{
  "arch": "transformer_decoder",
  "dataset": "drawn human figures in many poses",
  "norm": "layernorm_no_bias",
  "qk_norm": false,
  "inner_norm": false,
  "positions": "learned",
  "max_precond_dim": 1024,
  "grad_clip": 0.5,
  "adamw_weight_decay_other_params": 0
}
Rows from block 3, named by matrix and row number. Rows with one number belong to one attention dimension. Each number is 50 + 10 x the weight over the matrix's rms, rounded and kept within 0 to 99. All counts start at 0.
# q: attention query (model.blocks.3.attn.q.weight, 320x320), inputs 160-319
# k: attention key (model.blocks.3.attn.k.weight, 320x320), inputs 160-319
q.46:48 43 43 45 64 51 54 37 52 47 31 45 43 56 62 69 57 64 33 67 45 59 58 51 51 62 46 52 44 43 57 46 31 52 60 47 52 54 62 57 43 68 63 42 53 70 59 46 33 51 33 57 49 54 49 59 62 68 55 51 39 39 54 41 48 73 32 58 56 38 43 38 47 47 60 53 65 58 59 44 53 63 54 20 24 35 54 36 43 37 56 53 46 49 30 27 60 39 48 53 63 30 63 33 45 58 54 31 58 62 42 60 46 45 43 47 50 44 59 34 48 38 50 50 50 53 38 41 61 61 75 37 54 69 55 52 31 50 52 62 47 46 50 54 52 50 43 44 65 47 33 52 49 57 54 51 44 50 83 52
q.47:49 48 56 65 41 49 63 54 63 42 55 43 54 32 46 51 54 65 49 61 51 57 69 53 40 51 46 30 46 46 54 49 62 56 55 43 47 60 44 54 54 63 46 69 55 43 74 43 45 38 63 41 48 51 63 51 58 43 40 58 54 57 46 51 57 48 43 68 52 55 51 37 46 31 47 32 48 33 40 56 48 46 53 32 37 49 55 53 42 68 40 51 57 44 36 39 57 41 56 51 35 52 41 55 53 41 71 49 62 40 51 36 50 52 55 53 55 33 48 52 64 41 52 36 54 57 54 54 32 69 42 50 65 43 53 49 62 60 63 42 51 58 41 63 59 53 35 43 53 64 52 49 69 47 59 48 49 37 46 39
q.48:41 55 57 55 46 58 44 70 59 56 55 42 38 59 39 54 54 39 50 58 48 65 63 51 60 57 57 48 43 31 40 64 56 46 45 57 44 32 47 46 39 66 61 43 64 41 48 53 45 56 51 59 60 51 45 39 35 45 59 50 62 56 53 57 54 57 51 49 63 46 56 44 51 49 53 58 55 41 55 35 52 56 52 41 53 43 44 54 37 77 54 65 47 43 55 49 64 61 41 67 47 52 42 37 45 62 48 60 48 53 35 54 44 46 56 35 51 30 52 50 47 45 59 46 52 44 48 39 67 57 61 39 54 49 46 38 42 56 51 65 63 53 63 49 61 51 40 49 51 56 54 58 48 54 61 52 48 42 43 47
q.49:67 41 60 36 62 44 51 54 60 57 73 60 52 51 46 62 45 52 48 55 67 49 57 64 60 54 64 46 55 42 62 36 40 45 41 59 46 47 42 49 53 55 52 55 73 57 38 62 56 61 39 44 51 52 64 49 69 45 59 54 45 24 50 50 57 50 57 42 54 66 51 62 49 59 57 43 32 47 48 41 59 31 51 47 37 53 55 59 51 48 39 44 53 56 51 42 54 60 48 33 48 35 55 48 36 48 42 58 55 56 56 57 37 41 64 44 43 36 65 65 30 51 51 58 50 59 54 50 53 36 58 50 55 52 39 54 34 64 44 61 55 39 55 49 30 48 56 44 55 50 53 62 44 40 60 54 55 47 41 40
q.50:46 40 54 56 39 51 44 54 44 35 45 55 57 57 34 45 50 55 67 50 46 37 54 60 57 65 57 49 63 48 53 37 54 46 54 44 56 53 54 38 33 49 39 52 60 55 55 42 55 45 19 44 43 46 46 52 57 66 50 51 64 45 43 62 54 43 46 55 44 53 50 55 63 47 46 72 65 46 42 49 49 52 42 47 52 57 59 50 43 73 53 49 60 55 59 41 43 60 37 56 55 55 62 51 52 44 45 42 50 43 48 40 37 39 44 56 49 56 63 47 44 61 47 37 57 54 48 49 41 51 50 27 75 38 36 42 57 49 36 40 37 61 60 53 45 43 43 59 51 39 53 62 43 34 61 54 58 38 43 45
q.51:58 38 67 52 34 58 43 55 44 55 37 55 46 56 68 49 51 59 63 51 44 50 37 39 45 41 59 41 45 70 57 43 48 53 63 55 58 48 63 43 48 58 33 67 36 31 44 50 52 56 50 28 42 35 55 45 61 53 53 50 46 71 32 38 47 48 37 42 47 58 45 56 55 39 40 34 54 57 45 46 59 55 41 53 40 52 51 57 45 55 44 46 37 52 54 53 45 33 52 59 50 67 63 51 42 52 38 48 60 50 36 60 60 60 52 46 48 53 53 47 41 31 35 43 50 74 31 52 53 40 51 45 42 54 42 61 43 53 51 46 47 69 45 31 39 41 57 38 48 43 53 58 67 63 45 45 56 61 69 51
q.52:56 61 59 54 45 44 36 46 45 52 56 46 49 64 54 61 34 61 51 42 45 49 48 46 40 50 37 31 54 45 52 50 53 45 44 52 44 44 50 45 62 45 47 30 58 55 60 56 45 57 46 55 39 64 32 52 35 61 45 41 57 66 67 61 48 53 45 47 57 48 61 53 49 57 37 40 48 57 44 43 61 52 62 49 66 66 61 52 55 51 30 44 54 38 47 59 43 51 39 52 46 41 50 47 55 52 32 55 50 45 53 59 38 52 60 63 39 51 38 59 47 55 50 44 43 37 50 50 47 35 46 38 50 33 51 51 55 68 20 52 37 62 65 55 76 64 49 54 60 51 57 50 55 64 50 45 42 49 52 48
q.53:50 52 61 45 46 51 33 54 46 30 54 53 41 50 61 60 45 57 30 39 54 48 52 53 35 56 49 41 67 45 47 39 70 54 44 36 47 51 40 42 49 48 54 60 55 50 42 42 57 62 61 61 51 57 60 40 45 41 56 62 54 53 47 55 48 55 48 43 50 52 51 65 37 45 49 54 44 46 52 37 57 52 63 51 48 47 49 57 50 43 21 43 34 60 86 43 47 56 49 40 57 45 52 49 46 37 44 44 48 32 52 51 38 63 51 60 41 38 37 41 36 43 35 49 47 58 46 49 61 57 50 43 55 47 53 44 48 65 44 64 47 47 37 57 60 47 41 33 65 53 60 39 35 47 58 42 45 56 60 47
q.54:56 61 72 35 29 64 35 56 64 43 56 57 42 53 53 45 51 54 42 42 49 41 52 64 61 52 32 42 56 63 57 30 57 55 64 45 40 39 52 52 46 41 52 50 51 55 54 46 48 56 48 53 44 52 51 52 46 46 44 64 67 50 35 48 59 50 57 48 42 61 44 30 50 47 53 51 54 42 70 44 50 61 48 58 58 65 30 43 64 42 48 64 61 59 56 43 47 37 54 45 41 61 48 46 63 39 45 35 61 56 74 63 49 68 33 63 39 47 47 60 25 73 44 38 54 50 42 52 59 58 50 43 42 41 43 36 47 67 49 53 66 45 42 55 45 42 63 36 48 58 66 72 38 45 52 47 45 53 50 56
q.55:47 61 40 44 57 46 42 49 32 62 57 48 58 46 35 40 33 36 51 48 61 46 61 35 48 53 35 39 48 51 45 74 61 35 61 56 50 67 59 64 44 43 53 41 52 52 46 67 59 38 49 36 63 58 55 51 54 28 44 44 57 59 43 54 32 53 49 38 46 52 43 49 41 46 43 33 57 57 54 49 45 47 44 76 46 59 68 67 49 43 54 40 33 39 51 66 59 66 58 53 60 46 46 50 40 62 56 60 59 51 34 47 64 55 54 47 60 38 45 56 47 48 49 53 46 51 43 34 33 39 38 65 47 39 52 39 52 45 46 54 52 47 29 54 55 76 23 66 46 37 47 65 51 42 44 44 44 59 53 50
k.46:48 54 45 65 47 45 43 38 56 59 51 46 58 46 55 42 39 69 59 41 49 42 25 36 62 74 44 87 57 59 48 65 38 62 45 64 59 44 48 51 59 23 46 60 72 53 43 75 67 57 38 56 59 48 59 63 57 64 64 63 57 50 29 45 36 47 58 56 64 85 40 58 63 57 30 40 47 41 43 37 46 38 58 41 47 41 55 49 50 38 39 42 66 67 48 46 45 53 39 41 53 35 73 65 38 49 27 76 50 55 53 36 34 38 38 47 39 39 64 51 45 35 64 30 35 58 50 51 52 41 65 69 49 54 42 51 44 57 56 40 65 26 37 48 46 35 53 49 50 51 62 55 56 52 42 57 39 50 47 47
k.47:51 61 71 51 40 43 63 43 53 53 40 29 52 51 52 43 70 47 42 50 56 61 49 58 40 43 43 44 28 61 47 37 43 48 51 31 57 36 48 65 66 57 52 42 35 64 55 46 46 29 23 54 38 59 48 73 32 57 35 33 51 42 51 59 64 48 52 62 34 49 44 66 45 58 41 48 51 44 66 60 38 50 57 47 53 63 45 39 56 41 43 42 36 45 55 51 62 50 54 47 34 46 43 40 62 58 54 57 47 51 55 72 45 57 49 35 57 53 28 38 67 47 57 46 36 69 31 45 38 79 60 31 58 53 68 35 57 58 48 52 38 48 48 57 39 47 61 35 49 51 55 56 47 57 56 49 43 43 44 45
k.48:58 43 45 54 57 42 71 41 55 50 49 48 40 68 63 42 52 62 46 37 52 56 44 57 63 54 58 48 44 53 36 50 53 57 45 54 57 51 57 56 44 50 50 58 57 42 40 44 40 48 43 35 53 46 35 41 53 46 66 61 49 52 49 35 38 54 48 51 52 51 50 41 41 58 69 37 34 56 51 47 44 47 40 56 45 52 55 44 41 55 47 44 32 53 56 45 57 52 53 55 43 61 44 35 36 43 30 64 48 49 56 52 44 48 51 60 53 47 46 50 60 42 59 44 48 72 48 57 57 56 45 58 53 56 51 27 57 65 51 51 39 35 50 43 74 58 51 51 52 56 36 39 62 52 51 53 35 42 38 57
k.49:49 48 58 41 53 60 45 43 52 45 49 44 60 40 39 68 39 57 55 40 61 45 33 52 35 48 41 48 62 51 45 53 38 55 61 43 62 52 51 63 38 66 61 60 58 50 54 42 61 44 41 48 46 58 61 52 49 50 44 39 35 54 56 55 31 53 51 41 51 57 55 53 57 46 44 33 48 60 53 59 44 74 60 65 43 52 49 52 47 54 69 54 34 46 52 54 29 34 52 56 60 39 60 36 71 52 31 58 57 62 48 61 44 48 44 56 46 51 57 52 39 59 41 51 54 51 49 33 32 37 49 59 51 44 34 41 47 48 47 48 66 51 47 56 48 52 46 50 43 52 28 27 32 50 55 62 48 56 49 54
k.50:42 40 50 50 62 59 38 46 47 57 43 43 52 58 50 40 44 61 44 61 60 47 51 51 50 47 54 49 49 47 51 42 38 52 47 59 51 39 34 67 60 44 40 42 40 63 46 20 49 47 49 44 53 48 52 36 52 46 61 38 37 41 56 52 47 69 46 41 48 51 43 63 50 46 57 54 49 45 63 40 58 55 47 29 49 37 43 49 38 53 58 37 45 60 55 43 48 50 48 50 50 51 56 55 55 63 56 36 46 45 50 38 41 53 44 47 43 47 45 50 66 57 49 62 62 48 51 50 49 52 51 52 46 62 61 36 41 32 55 50 61 43 55 48 31 55 40 53 69 61 43 59 38 46 50 51 47 39 78 47
k.51:44 44 49 32 49 56 58 32 37 55 52 46 53 35 24 47 30 68 62 60 50 57 53 40 52 62 30 61 41 43 42 34 48 48 51 64 72 52 49 58 52 47 58 57 52 40 48 70 58 55 53 46 49 47 45 54 57 55 48 61 64 54 62 54 42 53 59 57 60 53 59 66 42 62 54 52 43 47 45 53 60 51 39 48 41 41 53 51 58 71 45 45 48 43 36 46 27 50 50 59 62 36 63 36 45 38 56 43 55 56 56 29 64 40 47 56 55 44 48 37 62 53 38 57 53 35 60 47 42 52 44 61 59 54 53 51 41 33 40 52 54 64 39 61 43 42 45 55 53 47 34 50 41 52 51 52 57 60 46 45
k.52:50 53 38 51 54 44 45 39 69 47 43 42 51 49 43 37 50 46 55 49 49 63 51 56 69 55 49 35 53 37 36 47 59 49 37 69 47 44 52 57 49 40 58 68 46 45 46 36 50 44 58 69 62 47 36 39 53 55 48 47 43 54 61 48 56 35 70 62 51 56 67 55 56 53 42 59 54 59 49 29 32 44 36 38 59 47 47 50 43 66 63 54 65 54 51 68 59 48 43 54 61 59 58 54 43 47 43 42 45 40 32 58 50 49 53 49 59 59 47 40 48 39 51 43 52 45 51 49 30 56 49 37 46 44 48 45 51 55 61 38 39 46 58 42 38 48 47 49 48 61 58 64 43 59 52 45 68 59 54 63
k.53:64 54 56 37 61 63 30 64 49 57 36 45 51 54 51 53 43 39 67 54 39 35 42 46 69 61 39 40 37 51 64 50 50 37 53 33 56 58 61 58 54 33 41 47 57 45 48 58 49 49 64 58 47 50 33 36 52 41 45 49 61 57 59 61 54 56 70 31 51 49 50 59 52 46 63 57 47 43 51 35 30 60 57 48 51 58 45 71 45 67 60 32 52 49 59 58 26 43 20 52 39 52 59 57 40 46 42 54 56 54 51 63 34 47 40 64 46 38 58 46 45 61 22 31 34 53 53 59 37 44 67 56 50 30 62 47 39 51 34 42 66 57 41 37 44 54 46 39 50 42 55 58 32 58 48 49 65 51 62 59
k.54:35 33 70 53 49 41 47 47 36 46 47 39 62 48 40 51 41 45 61 50 59 53 59 42 62 50 36 37 38 35 56 41 52 52 38 56 55 43 38 59 39 41 36 28 50 56 53 40 37 48 58 43 70 60 50 38 61 55 46 43 51 62 59 47 70 56 64 48 44 38 69 50 50 44 61 69 52 54 67 45 44 63 35 49 54 53 47 41 48 63 67 50 52 73 56 52 44 31 59 44 43 56 69 50 32 49 48 41 40 46 57 69 69 46 38 52 44 45 55 53 53 60 40 49 38 44 43 41 52 27 49 53 58 47 44 71 44 43 35 53 51 35 39 45 48 49 48 57 57 29 49 44 52 46 47 56 54 48 58 46
k.55:39 58 52 59 43 46 53 68 39 37 47 63 57 50 35 44 60 43 50 32 28 70 55 54 50 51 59 40 49 53 40 41 53 48 48 46 43 43 64 55 42 55 60 62 48 39 40 53 50 40 56 57 54 40 59 61 47 46 33 61 47 58 57 40 54 55 54 65 61 57 38 50 25 42 62 52 49 58 50 60 51 48 45 29 55 52 55 52 71 60 46 64 56 46 37 49 77 41 47 55 34 59 24 36 54 55 47 77 56 54 48 64 47 58 51 51 51 67 58 63 55 41 34 57 53 71 48 50 44 64 55 51 48 37 55 50 50 54 63 45 56 50 57 49 50 62 52 57 43 60 44 47 64 30 49 60 54 48 41 52